A small CTC image transcriber, trained from scratch.
Training: muon at rate 0.0028, 17000 steps.
Rows from block 3 of a small CTC image transcriber, named by matrix and row number. Rows with one number belong to one neuron. Each number is 500 + 50 x the weight over its row's rms, rounded and kept within 0 to 999. All counts start at 0. Numbers have three digits each.
After each neuron's rows are labels from the 100 images, of 14976, where the neuron reaches its highest value: "responds to" is what is common among them. Only what is clearly more common there than usual is listed. The data: analogue clock faces. In brackets: how many of the 100.
# fc1: MLP up (model.blocks.3.mlp.fc1.weight, 1536x384), inputs 0-95
# fc2: MLP down (model.blocks.3.mlp.fc2.weight, 384x1536, transposed), outputs 0-95

fc1.391:383522432478545509530456523438481509586457541516448530380543458549446487588464461565607511526509570508428442452468541536447518560529527482451416489498522551436540443561398545468402461396498494520541522491461562478507405529469536509547552390475409540458561493461487492528497587485493560527
fc2.391:542459440509507434443569439442573510460473470582438484463547525541489542435563464385476472526535447532507547504468528485571514448580545497489545536530459518511531541418543437420587396494452527519448540449418513477443582460446483537428495585470488414500504487590450511441482472548522439526
responds to: minute hand past 3 (30); minutes: 15 to 19 (30)

fc1.307:404459447563542462532476511482446526440413450445517500486571534459563469444495533518482431573561496543509507457463417494511526598503536576504590543595510542459494504440475552617515557455518567490540509536427523517515567444505508513477433516550456433489572549466509538449576412552440417496
fc2.307:494508475523513462509424541507531515504462495505539545509484541495478439499550461456593486544495459489505515492465499472612466517562505468455468484451485459374471422524517487439467614520466492427385447587567528474558530459475458498518517458541452511449449452525496390477548540517574463538
responds to: minute hand past 11 (37); minutes: 55 to 59 (37); minute hand past 5 (34); minutes: 25 to 29 (34)

fc1.246:528500439426505553493446408524481489464497451557518502373535492546538417555445370408597445604462455584471473539567466511474518575517554475629529494569494567536510540491465423427505532413453493518536492448425469472435407529473442463483605537454608598533434456552506568484434510451431530524
fc2.246:459539485491530466520532581454546512402556493476443405427462565457465502498515583525476467401459517540567491516563589476572465490473507473462558557588476453567461532514438480572447460436502431454504493488501665497509420457435502575506375490583378410555456553409463526468557504504564493417
responds to: minute hand past 9 (40); minutes: 45 to 49 (40); minute hand past 3 (36); minutes: 15 to 19 (36)

fc1.468:523612526432464526532438512518492458505574495550538567510459461473393506476517474486502466494501487536473470456539541488531501500344490571490498514503446486436527487546478493491497470505528535451527500509549544439469479482584494520504444451403477527461556444505525523402569453485467485561
fc2.468:521505494560403508446519666491486538504515518452532462588521488585521469476557498579428555390429554504544496478463461560496514569562517520478456476539461542514528496481571446413507541521456492418443501526482375553562416476442562415607549511492534555565537515419515516543496498553488596466
responds to: minute hand past 1 (42); minutes: 5 to 9 (42); hour 7 (26)

fc1.192:454549498466506481523504480462509614568501505497512611572444493543447482576532488538576497519471412535556494571474466464444430579552446604514391477490539530520562556430524548477481555476509467502616546560567527562512508405476464490475497520488422427450382538439449532548445545503531519431
fc2.192:426470516489533559474443573484553371434477492480496503476522477438514516522518526606419468599504495504538579504495474490554525482443454437531490448515473491487439558490535558446577431432515542468557539459598555477476474505533414460448515469476553474547547477493563515543562464488504481430
responds to: minute hand past 4 (51); minutes: 20 to 24 (51); minute hand past 10 (46); minutes: 50 to 54 (46)

fc1.129:437530530495569481586469491479451434475504459450471473532510536441467446512470500548536493632614453461438578433515481584520483596433476502469488522484471547487416349585449420462509532506508506511501483537475440526555478509446453502507526509507559531469494530592524489545512526534510522545
fc2.129:529442398510460543573472545518542506507543463486552439588514442518582528536501511417507506525559498542537479540432528469500491507524570453536527570479497542465517433547563541421596494560432419537439483395501532449459470436409503449530522469435395542562530479580525419468471556507482461400
responds to: minute hand past 3 (30); minutes: 15 to 19 (30)

fc1.435:445485466545441473445442510425421563398552491519495393566458502513566504418494583513433408474511471514477414511528517469487536433536497519452468489432441500526513460471525455459450514543529536505456554581420560536529492500491458519513545475509520449458456421543585526498457521543604482526
fc2.435:523486395497433454518485532524532530589495520385383471528464414528548562434450449478527543550460463470616489545492526466473534561610474506427523458532475461462578537476520561449502457507488561478504593439470505516474550503449515484513530483512488509464417584523409549433460473479418570493
responds to: minute hand past 8 (41); minutes: 40 to 44 (41); minute hand past 2 (28); minutes: 10 to 14 (28)

fc1.271:490439445511400485451495471534503557454551457494433540471457541440536483519438501496581505487505543502568548560475477532462547402435446553533564560587507422469498450520460374521542543468466471505464514431515524527534540430441621483533507456481533417384407578564515553614476459407513532565
fc2.271:547489441464497596469509519534496522446487565441611465476516516548449481479515505606545485504461498442482510496536483437433542509551554570455485444540574548557510535466448415412511520589566506534488556550414525420594556517501477457541380503525452547508479510442481466485523459526474513494
responds to: minute hand past 12 (46); minutes: 0 to 4 (46); minute hand past 6 (43); minutes: 30 to 34 (43)

fc1.641:514525538548508471555482430525383564562501516503484405508506598491514445438419555515536509540542498409471467505513540489523524557442479420445548478499463477534418676495428500499502558475460496571536501545475482461453453445554532517449379495461526468474459499601513517432545542500546463420
fc2.641:449391583406502469469531501544476625525474433551484597493544461407482443566513445480410516610629458569445544528539526526489464507586514486483504456503540486438510463466527560542500545522459493490544577535540426494636481488464445506438532557510558530502541440516494520590424491555499508466
responds to: minute hand past 8 (45); minutes: 40 to 44 (45)

fc1.505:484438566468461515435530432435615489565606440568484443361504481531428508570502500464453510382502584501478416525480490503506473484522512366540463526527516391504549482514461461525480540572567542382467517490552506436460325442530550504563478547470486593544455551420500513454500510526448533474
fc2.505:509455489503528435485517519479558316484448539476434507638437511484568424508523485524490532522499410381414491501455608561490534523455508516573592453502513572550425574545559521542485516511451534442500419576542466513454567571451490552451488545480579488509511447496449565597534582459513457538
responds to: minute hand past 12 (45); minutes: 0 to 4 (45)

fc1.645:549479517448527502496478559548417498453526471420468440500477479557445461453511517511542518485481495416564449563471495465389368563451446539522541479478515532498533611459531489552378500464483539513486598514544622541505479597586460529489483519468467486488438548505525501588512564607444489450
fc2.645:519453542504518506438347449574535538492504446488461538578545509451553467458596525531497430497510519509429474546487450484544630433494402523466467457523498484479433545558492433495552489550579516481481433485460439518484529506467493516507508501484467523550533496493410490562527459397374529486
responds to: minute hand past 3 (38); minutes: 15 to 19 (38); minute hand past 9 (31); minutes: 45 to 49 (31)

fc1.654:476421476501453516541500634532487432469532553444502567470476517551517490415427481479487443552501496533549492486532434498508510519479464419403488527446460513469558570458432531605472430441525533475452549452430393429496544531503533511597481406431558493430480493513560472540479445469424526518
fc2.654:445512398547497455521546435446574558495512479545563527539503464489483506520415499484491501566470538494542546478523613519519454459567529481502525482577485504479540595550595496471499493501441470512527529476578536439428454544420481468492409513527480422532565514554526484451576483469505479535
responds to: minute hand past 9 (48); minutes: 45 to 49 (48); minute hand past 3 (44); minutes: 15 to 19 (44)

fc1.590:547459436512541437503467430391572537461488530473514438504515563518586499495541530498577511489498463521433486452523534435509471483541594478576420482477429437601502448520464507479533503478491485491514467511407497591563535577465456481508472490525537390541554574536537488584529489519490459545
fc2.590:533545537504497591515491560475500495465489481514521446482472551516462557556484519419463529482472522472483471594476502503613475476544449606483468501481505464463494507583473575524549508461520548497515602405611495526463383496479457539511424531461543561400468557513463500552466498539478478464
responds to: minute hand past 1 (31); minutes: 5 to 9 (31); minute hand past 6 (25); minutes: 30 to 34 (25)

fc1.692:553475453497512385519503541526529591468403509496503433475395417546470485565456449518551521502457451505452433441544492460521494515602522471538570481470546519551507479512474473515513503474419553592566498503428432473516546411484513445464414493401476509495512555545538571437515475532544470495
fc2.692:522452572494457575462498505421485382485543536551438511513503499511524527566516515465502494340616478520609445480442518484541484486480487545436404483529451425482525483479435546518566530484534522568462555517518565472511559519481465632437486596599468527474499513481423421528459529516504409548
responds to: minute hand past 2 (52); minutes: 10 to 14 (52); minute hand past 8 (37); minutes: 40 to 44 (37)

fc1.60:647520444348501532555479520405514451484472496581602568448496430553551557532534416603462549532503475541494456501534438493509449497424452425594477415465515446546486463587498519482515468548515443464498485553513417495496447543552427478495568561543524507482489542518408455559557492486531445460
fc2.60:454515460543355507517461482511479520433478600511453521569517448496530389470449592477433529557538496518444490526500513482493491503466541530545477517597472585397522465585460533550493553540472508639512444549549500473543553504516503477460495497514516459501491543448588583588483582502582509446
responds to: minute hand past 9 (37); minutes: 45 to 49 (37); minute hand past 6 (26); minutes: 30 to 34 (26)

fc1.680:465569498566503545524521520444392527496509449512456576542524545478480474502567509537507468392501449556537441498553547488522468545501491630478464622534521534495537534463474505441469450439564476507452606433528630489544443442557440549534540496583569563483450548408443486467466503482498582475
fc2.680:443518516483584452574453493443515513490492558477557361556487519538520609486531521459530533511561471422381557528550537497477531500550438500562420413417473563504525569476394411539520572483558486472478468511573415559543435551441563466564428493427573593514527529520363527464474495566489628426
responds to: minute hand past 3 (52); minutes: 15 to 19 (52); minute hand past 9 (44); minutes: 45 to 49 (44)

fc1.544:460483501483363560464546458520489535465453514558406544524496460604468496448480566505540459554524527515535487523518434535448450458598554451506495433550528533454437465473551509496498480530421533456476483502504475529584452459486402488509501485439457470531464442550442504451549500555472467545
fc2.544:469464470507515479556488451409509614413442521448499487423463486501520482468539424518472514487513548572415489583500496522601508473464477578505531557508567554430558498533492548438503510531455447479570408408473521384478489480436450578557488537486458517464507475525500499412495567550508479488
responds to: minute hand past 4 (36); minutes: 20 to 24 (36); minute hand past 10 (34); minutes: 50 to 54 (34)

fc1.273:448496499554440449531591535505427503501541390496524581487473571502505499487469455498501464576528457458423484469472509509448551534439455404538531523535474515557554473456516442483494581508530537532606573449569474494483528455460514486451516545562472511550406367396521492540588386569600534518
fc2.273:405437468541534579454490409610454469491543557520550461500534413526509506574557489519590568462406547459455467573513559506517605512532564474594535516580543462495511559578394530573507576599636454506482467490491465492495455557444552482452423445503433534515483467523490555577477551551489450543
responds to: dark face (90)

fc1.383:491502527517514511549515569517499482495468557469527458515516469558572341406495504436443515550493464512502511493576526417499517539524478541531444510482487540521562466488499585515455544593458441434534412468522493489538499565457419510586591474445535576512553521466479401527502510524515490434
fc2.383:553542526539486457475546453534414548470529470521607457450427419533437480567630552387524537527531532433455536483521543461442494517560563420548527498526601474502523588497474443532453422562561511611483498461609436378542531435514505528443400471553440442466483509490481521468475574595460525504
responds to: minute hand past 11 (50); minutes: 55 to 59 (50); minute hand past 5 (38); minutes: 25 to 29 (38)

fc1.343:471430502510409454489535541486500531499510466462621515506497543607481562492474595490540443466557478480546506542484523450435450568494468525454597467411455475544513434384542490472442513463597574508479577439617625470503435502472480444533477517479510615511452456546456462541488471488503502497
fc2.343:486472541490455524480418403540512495416483557502512593477527575491501535530555501495510542486511471495476556475474413501502470482453497446579472486529556507453541552446473432474521467513540498479502589645454604604522572536442571493621518550522526612572441447526456498520450391475438409462
responds to: minute hand past 3 (43); minutes: 15 to 19 (43); minute hand past 9 (29); minutes: 45 to 49 (29)

fc1.86:569489548594578470490430483542438482555464562378511534474461626536408527518477537514584501628499449466501458549521486481510442451624496539470592540460510544454434520517506521507418517499358450430494526488500518453592443460492452534489457512493452505497523483570485453432488536551521483472
fc2.86:560555479537446403386520536511489440449482544430503450486568535473468511573451505504490405485525521571548466477484582481527439432546478579493478485408444525537403488576480537478565536434527527460491540451551453472551524542511557446409522511522417519494447502476451457509461544497522478578
responds to: minute hand past 9 (39); minutes: 45 to 49 (39)

fc1.672:618412504427413551488601495475518467440449568501487524484541504522422414383419489480406444489377397507495510487495525489515444518575412436511580568445527571463411468461487421542475522533555579404419504607506537488618524476518529506539453441557576532551376412569528528485424459529405437494
fc2.672:451503472632468497563445494524463555454507466458488466540481542584435518558394551613544483507476478579526437567447434452473549521473540511509495568521566518531509508367458543466506458419438492448498437426413558498532509539477509435486464549433443576539522520494485641469519555492564522434
responds to: minute hand past 7 (42); minutes: 35 to 39 (42); minute hand past 6 (30); minutes: 30 to 34 (30)

fc1.712:440423448538465538519470396443510509543455474419475523509520462462539501461458482472407508452461544440545505470464423535514557499602511499534597560416417531440431530511497540544491550405421513491546451593515570468552562462453462499520550491586489549443476478495533519412466510552452415503
fc2.712:545604497515608510426524570520580527519486531542515463508521508400541509447523496506531480510529456477447410485566507420534485486490519442380398477491506505478513457434424539473485444470502497516471454508429535480545399564499492502620542568456475421482492507509456407481520487520488466433
responds to: minute hand past 11 (49); minutes: 55 to 59 (49); minute hand past 5 (38); minutes: 25 to 29 (38)

fc1.600:484528510507379541549484499480514474532532583544561464554529582479512495461548444450581419540365509499500527509506512658547505458496477476476530544461456382543531582474440521550469429522561492484510511527437530471479415426439468496406580453593551438557526553574554568412584397506454563608
fc2.600:447521450530550508496505450526504505555443491400476533475470477484549478496486554519475444483562499475488520511559554504441475507547558488448480521503584479523446555549596426475437568488419508474531480467534463488475483421554573423565518505412486436544484538443543456506508502447576512647
responds to: minute hand past 1 (29); minutes: 5 to 9 (29)

fc1.413:458486521474467568506446533476469499497535483403420525502486533533523447579504436513489528516503532531482600472536540423552470512599517459582515490488477490561564465470522584520613536441462525564568545525572540532423481519668574453474519501481546496519497491450548555498503541573497499596
fc2.413:444434538510559439467480554440525457473448514514532498576544522490438498524471416554507390511603500543517520625436472490561538526500422424440516488506642471534475580509504604462393566493482598578488471458478508535525522471461462516431485488519519420411585487481496571510584451501555635495
responds to: hour 4 (43); hour 10 (38)

fc1.176:539471444499480497437490561458543453586468524400445509500479468582434486512431545477533491415517504401628474522593535561510509491499605428401537478415489471503483506527470536492469578508441465525509564509455451519470487490423497561531518501517557518537496482509502535550517527438394509560
fc2.176:534595529504490540586501510479467526540525527453412472490513467436494467475490514514486512508520498470457522551495573487515503548520343463520496549417427517458441555502478540496546461491471437519449528360462561519463503455520519536467577471401538433526483573546526416540474536423540529404
responds to: minute hand past 9 (33); minutes: 45 to 49 (33); hour 9 (27)

fc1.508:512483468478574596486523524527511479554588495453499457537573496508483563521501529440472528488598443419528552506479445516496559510549510523453465457520455440501468532456406522555500511531539561438466453471430610582393439484526489541494376501511503424437487533436493526463453450549540508508
fc2.508:483546553524509454537499568463458494495425489429461459493543480563435514417417483541550465538507557453375459531510505529470467503475500588579483639550582467447561454560537562521484537570430415522517491421562425524468469577505478550510563450466478500646482468500451493468509454536499550513
responds to: minute hand past 9 (55); minutes: 45 to 49 (55)

fc1.626:566552487580437496514529558464512398426439561502545443505535520482527481526436491555534536576456553624399462432478423568441453524553443447432522466569501555477528450571547547573525451549520447497548445451526469437576485531532521613508451461528452476533536518518452379525499574550506603437
fc2.626:369511487431523489458479511462434467424530495454427452479532397493468479525384535530518427539536493408506517599507418490576483533580457616612487472475496500477492531540507505425461470506458470504524541469551600494498469404448489460528490530518519445566433536521492511451457439497539506601
responds to: minute hand past 6 (34); minutes: 30 to 34 (34); minute hand past 12 (33); minutes: 0 to 4 (33)

fc1.585:568477511456500510463511557500521519529524493485545453425475521507478464554475502417546524471384534464435512557485497485548467402484489477521458507496290593534522514580449513543490455547509517496500415544510486549477423449471484419488529501508536530457544502276478550481574566440512447523
fc2.585:514493560506488548519546546541591543416517522534417480416477490571558558447514431489581467409380485390522513499552557556490550529495482475562537443511558455563494599424511521456593503599482513494451421486383500513532521469514463469443502440443505527542413504547539566557490469529539511478
responds to: minute hand past 10 (39); minutes: 50 to 54 (39); minute hand past 4 (35); minutes: 20 to 24 (35)

fc1.325:622490469447543509483506458486437540477483501587538583535579423512440500570531464551534538539484570479498542534423479507508496509522578549577551572458509589448539529416586494526469424532533474503474552603498523389524508471527483473540540530486440522567490430481551525560536558529508584529
fc2.325:528488439492553473434433520514523506594510493518543485463559503462414473536423425545436420502468469435557467494521470483533504479491491461460525467407568499460427515488573517440556570461386476482480505435562518562591541577539470512440459500421521473486396539425468520566496483485443465488
responds to: dark face (74); hour 10 (55); hour 4 (28)

fc1.200:493469466565426490484499502559545429542467449557471456418502542473547480549389566460523486525501490521442573415501496589502493582570553497531522545406537529441556480488405546555531479501512526508431445521491498513452505591627538490541523581506588514571594467535463506547480513527550485488
fc2.200:537510446453544485526620429460455572537550444457478489525471476504423445426401543499469521452527504474499520547535570517445487538485542527630489559491448552540524544570507479464510490425646518496449386607429476615503526527585520454502554507486353464532423537481507514493469534502428542532
responds to: minute hand past 6 (73); minutes: 30 to 34 (73); minute hand past 12 (27); minutes: 0 to 4 (27)

fc1.442:463542568497482581505536503547606543591442506425507530560461604541488521557406528475539493499508447490548446509408529546464618461488391564636526583457530545465406559493556414493488552500439507573515453565653509556456493466506546495557471530429497545438391542586445493526512587527472491534
fc2.442:544427428459563534560540451509599457527426500469514515519543409538462528410437534566602463507545506516462540559522502523542414469545522561478557561454498547530512458586554570593530508481464526439611577503424517557462434543512492514552504446435548528505375500512400554481482545503500502483
responds to: minute hand past 11 (55); minutes: 55 to 59 (55); minute hand past 5 (28); minutes: 25 to 29 (28)

fc1.427:477475431506479437568568512504534471504472484490423619571562539585515437426553488430530568541511504434545576543479437527406462600444488576489500594460515536511473531490494583467460458538449536534509446436537496475477503566492462506533554490475450538547452462457491447531447488494561521609
fc2.427:556511470495508488452452525591549387503461588555506559470529411545500555464567516527542407530449512525527611490531524530419494510503515520470501538524490632521491454479435521458504502506528595448430498466530530544593469520456489556502537429495468539471457421516575447608519566476461458428
responds to: minute hand past 10 (40); minutes: 50 to 54 (40); minute hand past 4 (28); minutes: 20 to 24 (28)

fc1.479:474523500589548524544517560505421461399508416509436556473422464533451472475537424503478566533494509493486533475448542503525493545465508505521433401461543499516459508532464545503556549513512462572503505544516531461547437590453445543432568596494493513480548516454482543457447430492569503469
fc2.479:535514354460466518481464493565513572449380584520476518566593504465498562474583514378500420504575510392467492535476524489526562439595589494572569507530547540454519592536522482545532555476433502404477574471414576480562515551470544491588520501518564485469540506447526471491496595576477486586
responds to: minute hand past 12 (44); minutes: 0 to 4 (44)

fc1.124:453519524476555435452493501475528502528467489493544416494528592516540539452522543508503390563490476526596514400560420505449405426553483480507537508510552556511516513528543427524555460513462586475466496460418542559391499465512536541511451413448500384460486485528490440527503543567444544470
fc2.124:519470422499509538548549536516550562495501472551544510553575604489564588490502517515547537512527522526440573603518531511515535422360479494547559516592484464423506527514554456489520538498543484534406461515459468537520497512518500513463442484526494550568404509486572521592509525514479504471
responds to: minute hand past 8 (33); minutes: 40 to 44 (33)

fc1.252:476484511516564480503478569553490437547551490444509463530556542540538487520460569472518486461541541520508559496487436488559498480413499600411515505562472589560400477487514496573505503436566575519529556429486579548535503495434581509549487482543483507462558475406530443445484482465387426386
fc2.252:517556453539507520458379499505541489452462531482520580454462515455581479508397410545576590448316452536444495457510483495508600481563465506560537520583583458447539499455518438498622540562481492501592508539487575540503494520478479517562407535535510408518524509530551506483554495436549428521
responds to: minute hand past 8 (33); minutes: 40 to 44 (33)

fc1.706:514509509463504556593492476400391498512389558498451497444461545632505595611509495515468492556623417445493537522524493461471510427471532514510480504445592473519575490487464547533464400527460481503514430467554505554512440572543542467532490461500434463497540497521574524378479540462466521482
fc2.706:500518488492454458451465476541545440482549459457464518555450471424527467502527560569435527471404545449489575589522500460530453552449507506536516566497442546481571489506472462517503452471560541455558545531354481560461529517504491502490577536443474419465472417566516484599485524519527518523
responds to: minute hand past 7 (41); minutes: 35 to 39 (41); minute hand past 1 (29); minutes: 5 to 9 (29)

fc1.693:510483418622479496402490519519486570529496509428505440499532431518501494460550561497454426464483562473472462515500504466560556462510461474591483550552498442406370496405527391514511553524557498465472462534479536573524493546584481384524481462577425488470470408504455572427602475530506523512
fc2.693:509557567489426551451449526421618412546582509444622581530462486491590444529663513492484499567493454566484526533520513550613515543367485388487549531597438536559453456497486441483469437488480495623451463505446513420484472468551571476571424524490528518505522589553569463425549565492386474563
responds to: minute hand past 2 (34); minutes: 10 to 14 (34)

fc1.411:485438528537448403496522485371423540513567484611457505495552544496553489460473570482494495511521414566495501453527542594526580565489552571469484506541552610512456460484478377355431498529477448489424390434555527480522516446509467479485592576466543584490580433473606491580349585482507432512
fc2.411:449517470371441495391442412474434483589505587521508404369489555377463475499464534516555444435531504539525516524507513522498551599611594472552514556423445485530519528509496504558476511542540502509451498539457477480379461535497454517543535464552442456499466583522494549489564481511527558576
responds to: minute hand past 3 (43); minutes: 15 to 19 (43); minute hand past 9 (38); minutes: 45 to 49 (38)

fc1.578:570482512499500434515474505475581408568507462504503507448553516474496538459337594527536591528473442387584549532556511525483478532448550522551493545484537454525506470610470404510484495397502543466516513512443486514508503599442498561408506489583409535509541496412474471554467581579545564451
fc2.578:561499538529466525501486473511500572582436541528472400533402543492541503514512516501544491485418574451406487484407522566527484440513584588472411489526518533480480592584585565457477454567500459534483509531511552533515404467403478383492546523423513537489453491524513478475506574562540488523
responds to: minute hand past 1 (46); minutes: 5 to 9 (46); minute hand past 7 (25); minutes: 35 to 39 (25)

fc1.20:530466509422512531610477471482430516543483518506496509553489558409618561428512451454532478529475500535457576465385437513421445431567601536549451558547440421470478559473415562507516555479424442466560499507454515493553451459505504569433547501524521492520464490455558552445455391472478544520
fc2.20:487496524496497502510494495495496472543465486524505420480543538672468461549502538521485651498514535479518484378556505539476535544617485381441488532590490514539502479459450483485531414561526453544498488553552522531498417464462438527464473558402502484400401523514475491484568560457513465552
responds to: minute hand past 5 (44); minute hand past 11 (44); minutes: 25 to 29 (44); minutes: 55 to 59 (44)

fc1.385:561556521472583518524457503555476527517547523522407567519596521536553535437512424393485538509456504503529499454530596465377520462398503457506493461428420577475594507444398457518487486491453410556507445446484433426391425527553489503439556458475533453615437510443539432506512596493455410493
fc2.385:501537512475467458529495562539503500417530435442375456407483537470581544507589406535567505495532508525503392551531570486493460502474497515563582521478502491539491546520473572572462491531480452537430458458564491474520501488397515475540559412551539447441589441462587463479427451493478474459
responds to: hour 9 (56)

fc1.731:549411498437547520549559481540513433447504410483489470451469518538432564393445509481501484456490535399563498552563454483541500454575484544522514496531493540500458542511472539395500473468509550487587488532506504498531513406550514561494453482426623518526461591503541473559526464437542500479
fc2.731:489487504486411537473472531455458465485500487572495522479475500437450433491528516517515544508453451419545487464418454458519499525416525534572468562449479589485534541444523471574494560591545492455503487493475490514452491553538405426485490463434389512465482436559505489487425507568529484570
responds to: dark face (81)

fc1.260:520545572443550503495609529488548579445474463523541527499454515464538472637513491499517475500438452445516426527451494478498533495553598514542550507582533499519501473494471538512571553476527537520531515543433510493540539433545445519506477394480540476423454507471501500490504593533502493498
fc2.260:497570438508455496506501481452502573467496483430513406519534415479449595459486538558605503480549466485589566512458527404498387526532529565509489478501576443440490474482547496431478527456516545469515465535602535557431527547514518529488494520534541442522437526416425555536495499486495464487
responds to: minute hand past 6 (50); minutes: 30 to 34 (50); minute hand past 12 (46); minutes: 0 to 4 (46)

fc1.267:562472528463601517598531475542449482572470488572495493494451541531529464461472579615487438566485464538428517597557480494510488511505557483536556495587435612520501445506512521425569479508560550516461491548468472452523413592507455518537555547506513595494552558531539491435550499421457589542
fc2.267:485556491555528464513483470497469502459524563499433509539438447514492422561447406532449557493563435558510521510412622485570503503477576495487534429554528337447504515597588428512477436511471384517488535376584499529560473564634531483461489554445605455544475559541516389528496549512533480469
responds to: minute hand past 12 (38); minutes: 0 to 4 (38)

fc1.19:500548554444501467548487530503563567453479464312450535484484491519443533528562584478589490510444534531508566504494530495486559569489539515590465541485441430479545528588573583481544543456489550402575473483510565436443529465484450471464504535455437563544450438439543601592493561486460517447
fc2.19:457461521587528504468442496435507571502466466528473443550569441467541508453480495571457489545497493613479513431479476464442422552533413467462502485601519536558448556544444544430568539488530526605496496452555518464460459460582430539511518494557504352460522486406448530570420502365487513480
responds to: hour 4 (32); minute hand past 10 (31); minutes: 50 to 54 (31); minute hand past 4 (28)

fc1.104:510434464487566441531581517441562441487576566481570545481525522449441500506522527524581415477551465455525473577492562471520476491408561547509549458531571532413472603476530421502504519492571494412398618436512537448452455581418541534579563472443549518556446482504465517429432530546392514476
fc2.104:512450473572562536427518485485447508528532452501535498548506439604451498532530540619453525513508581541444465487534395501503518529507524468474568523508401507518538432525499604550484461511498549635546475553463472456449472480456665516469433505546500527585482522496500542516543543452570474530
responds to: minute hand past 7 (77); minutes: 35 to 39 (77)

fc1.480:509531395559436548520465547570476470470534503618535506554506514519400436511620516508507570578457476566448477431516467559512554544502466419500486458526468526424516489552456471521554554539437513414551478572441502545516517468504512484506530395508456438507502473521504526498522588495481517573
fc2.480:437527518578513524422524524556477502429482391391510466479449585590477460447442511477483512476519436485513508496545537379479513501456460540482463472496510476536574469473615457500566510540425505501420498493481570522437555541475503456479497481559583526424454522496467511536492477521524473541
responds to: minute hand past 7 (47); minutes: 35 to 39 (47); minute hand past 1 (40); minutes: 5 to 9 (40)

fc1.254:477474489523504537547561504464537494475479515528505483426439507570489509509401436487438568540403562565412521526530438598489484467605495412519513495534544560479454544579470544453490503455512475538464528484539511497516453447348552514529509539473518516423451608531511461435556476573532508482
fc2.254:520514405438568456523476584563508526489489521567498575540555476567431505572496512514597480469466511445547529523507508486474536470451504541424449519541433412509530532428475468520559515509548473469546485449524503594446547466500412466467550431495538468568437463483504543511541458422552572478
responds to: minute hand past 7 (27); minutes: 35 to 39 (27)

fc1.619:531543473518498429550460483585423551475513503493563413571413512543488545526577598496474477421486476607473498473435427555469547417498539531456509513507492471517507579478570442542480541406440521465563554425558503518567486507516485566507455543518564428508442509506469478552498512542362512534
fc2.619:456545472384582617577453463510410452504489435461455588574450514425486459470435456535499627508556520609587513476416500535534451494404502544497515568509452489503450472482512476419536490518493432506468537562493490444511471565418584496489507522465520509519519583581409519519486445574475438558
responds to: minute hand past 3 (69); minutes: 15 to 19 (69)

fc1.757:497463565378509525437486527494523491438589460581493436523447544543548512486464473577412470568482515440487497362484515523533490584488470518487465536508499527503445560531414439486491485539427460433448405464513529552458430485592551566514521432503490562488504541459493462462600533399527548515
fc2.757:473553566415463500452529554515457401400476527465425554520577539415496476467467521452519590494457573469450461587494517550514484503534406516455479518501480483443424430465476459471470490496456482502495537497529550505509507553403503548516418543566493582464359504466552441518544664559463529523
responds to: minute hand past 1 (26); minutes: 5 to 9 (26)

fc1.116:416472426416568455543540492465440515508409511507437497491443588539543458442506583490472476524547589506410514513521565546472456532480473465436432440521506479457506548501379506569513589497577509447532449432505413491494455383553427520554523594534534578503505480492495503477590530538544512471
fc2.116:459521575491504465530527502547503573547542557547496434543396547424503503551491449503502534450438469551456468383496489536518510471517484513609448551620512498442447419477486503448501448506441460498516513554576574467521545475482481475387415536570493461436482506564530469488503423538500479585
responds to: minute hand past 5 (51); minutes: 25 to 29 (51); minute hand past 11 (49); minutes: 55 to 59 (49)

fc1.21:588551510481492517453468526596484479565442472468523488471493449448583493473472442470514452538543513505471470457481547523445545518476516496606494498385444483582491607517486487523464518521447489541553493547394420543499433525472502564504549530470438403463469487513531474472535475563563456479
fc2.21:507519556487497453558455551463412483516487519429536614509457426428509445536564541546505534497552446491572506506479441467410462474516474515432512516595530528477636417412490558574553510494556542488507512430426411573452448417463442510491495525574440541479542477432384573401491489591523543588
responds to: minute hand past 8 (37); minutes: 40 to 44 (37); minute hand past 2 (36); minutes: 10 to 14 (36)

fc1.547:541455513562490505530500589558492547458500505587451456489513570489566399539416522693538536528410511558494432555554480503478479578564516471470541538478511500559477590465426512531504507468468516546532592520421504393431442465514507589558509587514524502599401511558589515495500566515458588420
fc2.547:438515439446502507522523467507541495506520602540514404483468448576477550398477421565490470556456485504535415479428584536534575466517426489526535515572477495458516489425560574548519476540485484483520469559598541410516601501493474561429477490616472481485569440478598491483488474512537535549
responds to: minute hand past 7 (50); minutes: 35 to 39 (50)

fc1.584:479398486513462461504617508535545473404495627511504548443519500590426411594443500525475456454514512505463566509468570486443527543490422466509447588554541483511447527495490530418511506532515525530474482475552480425530513453545521505449479453445485424455445584522474490391510491387568471465
fc2.584:565446403514506501463532565514536523517574465465474570478455477636503550430554534468397521574524555355526518443504401380446539507476539539488497565511528436565557389445551509505497461403395449521490418492406559509435500506498559390558468515493417507628563467534499548452469495468474566554
responds to: dark face (73); minute hand past 10 (37); minutes: 50 to 54 (37)

fc1.29:434444601450501534516501521538517440493484545467493450425523418551546442518484600485440518453431524459430488499513635531454385481535510523540560539418461514504506436543497516561487541586515539569567506476371447543466499463421459537594497439519492459434530436509493493540507537467484549464
fc2.29:450488464421476565480524421511486605453469491528389475525493494498483493502492518611482490544505473482549504521469501392522532442570548533506432523496540436494456535551586524493480436435548501409527579555510482576463539532419471546531539512504499529447508615589502405474533525531545482527
responds to: dark face (82); hour 5 (46)

fc1.51:489504481457549509452574475446519555548549495509482564537481543542489451498568391476554423535399492512530454552439556523465547517533508443489468490436516487450469451575487480467504554472416494505539571514525434564557558551352474487498491427411553528482520562511437474520462524462466621472
fc2.51:570484591676598563579494479535509508532452388493484505581448477577568519557479527483390453549548545562519502565445583470502438413432523492537526477372568511443444554595520547437493532448504520460548468529525514545498521420419449511513430540477523481535497476574475510518397471493511381470
responds to: minute hand past 7 (33); minutes: 35 to 39 (33); minute hand past 1 (30); minutes: 5 to 9 (30)

fc1.247:464525494513491544519499477411532470444536479471564538473530527504560575464529549446526553542569528517534443453509541520440456502469502480549462521634394420421422422559519469536500448568570492502463448491556555502563444543510447399489475439453456522493537557555562557397483417537566489491
fc2.247:483497498530630434505481495534536457544507455551533558490561660463540395524469511467484401443351509602462554549440494543486483552558529502440485468495606531537525534488554519504476531476559452467556467507540425435384577486506473496519578487517446487454462519449535392671499543543523582506
responds to: minute hand past 1 (53); minutes: 5 to 9 (53); minute hand past 7 (28); minutes: 35 to 39 (28)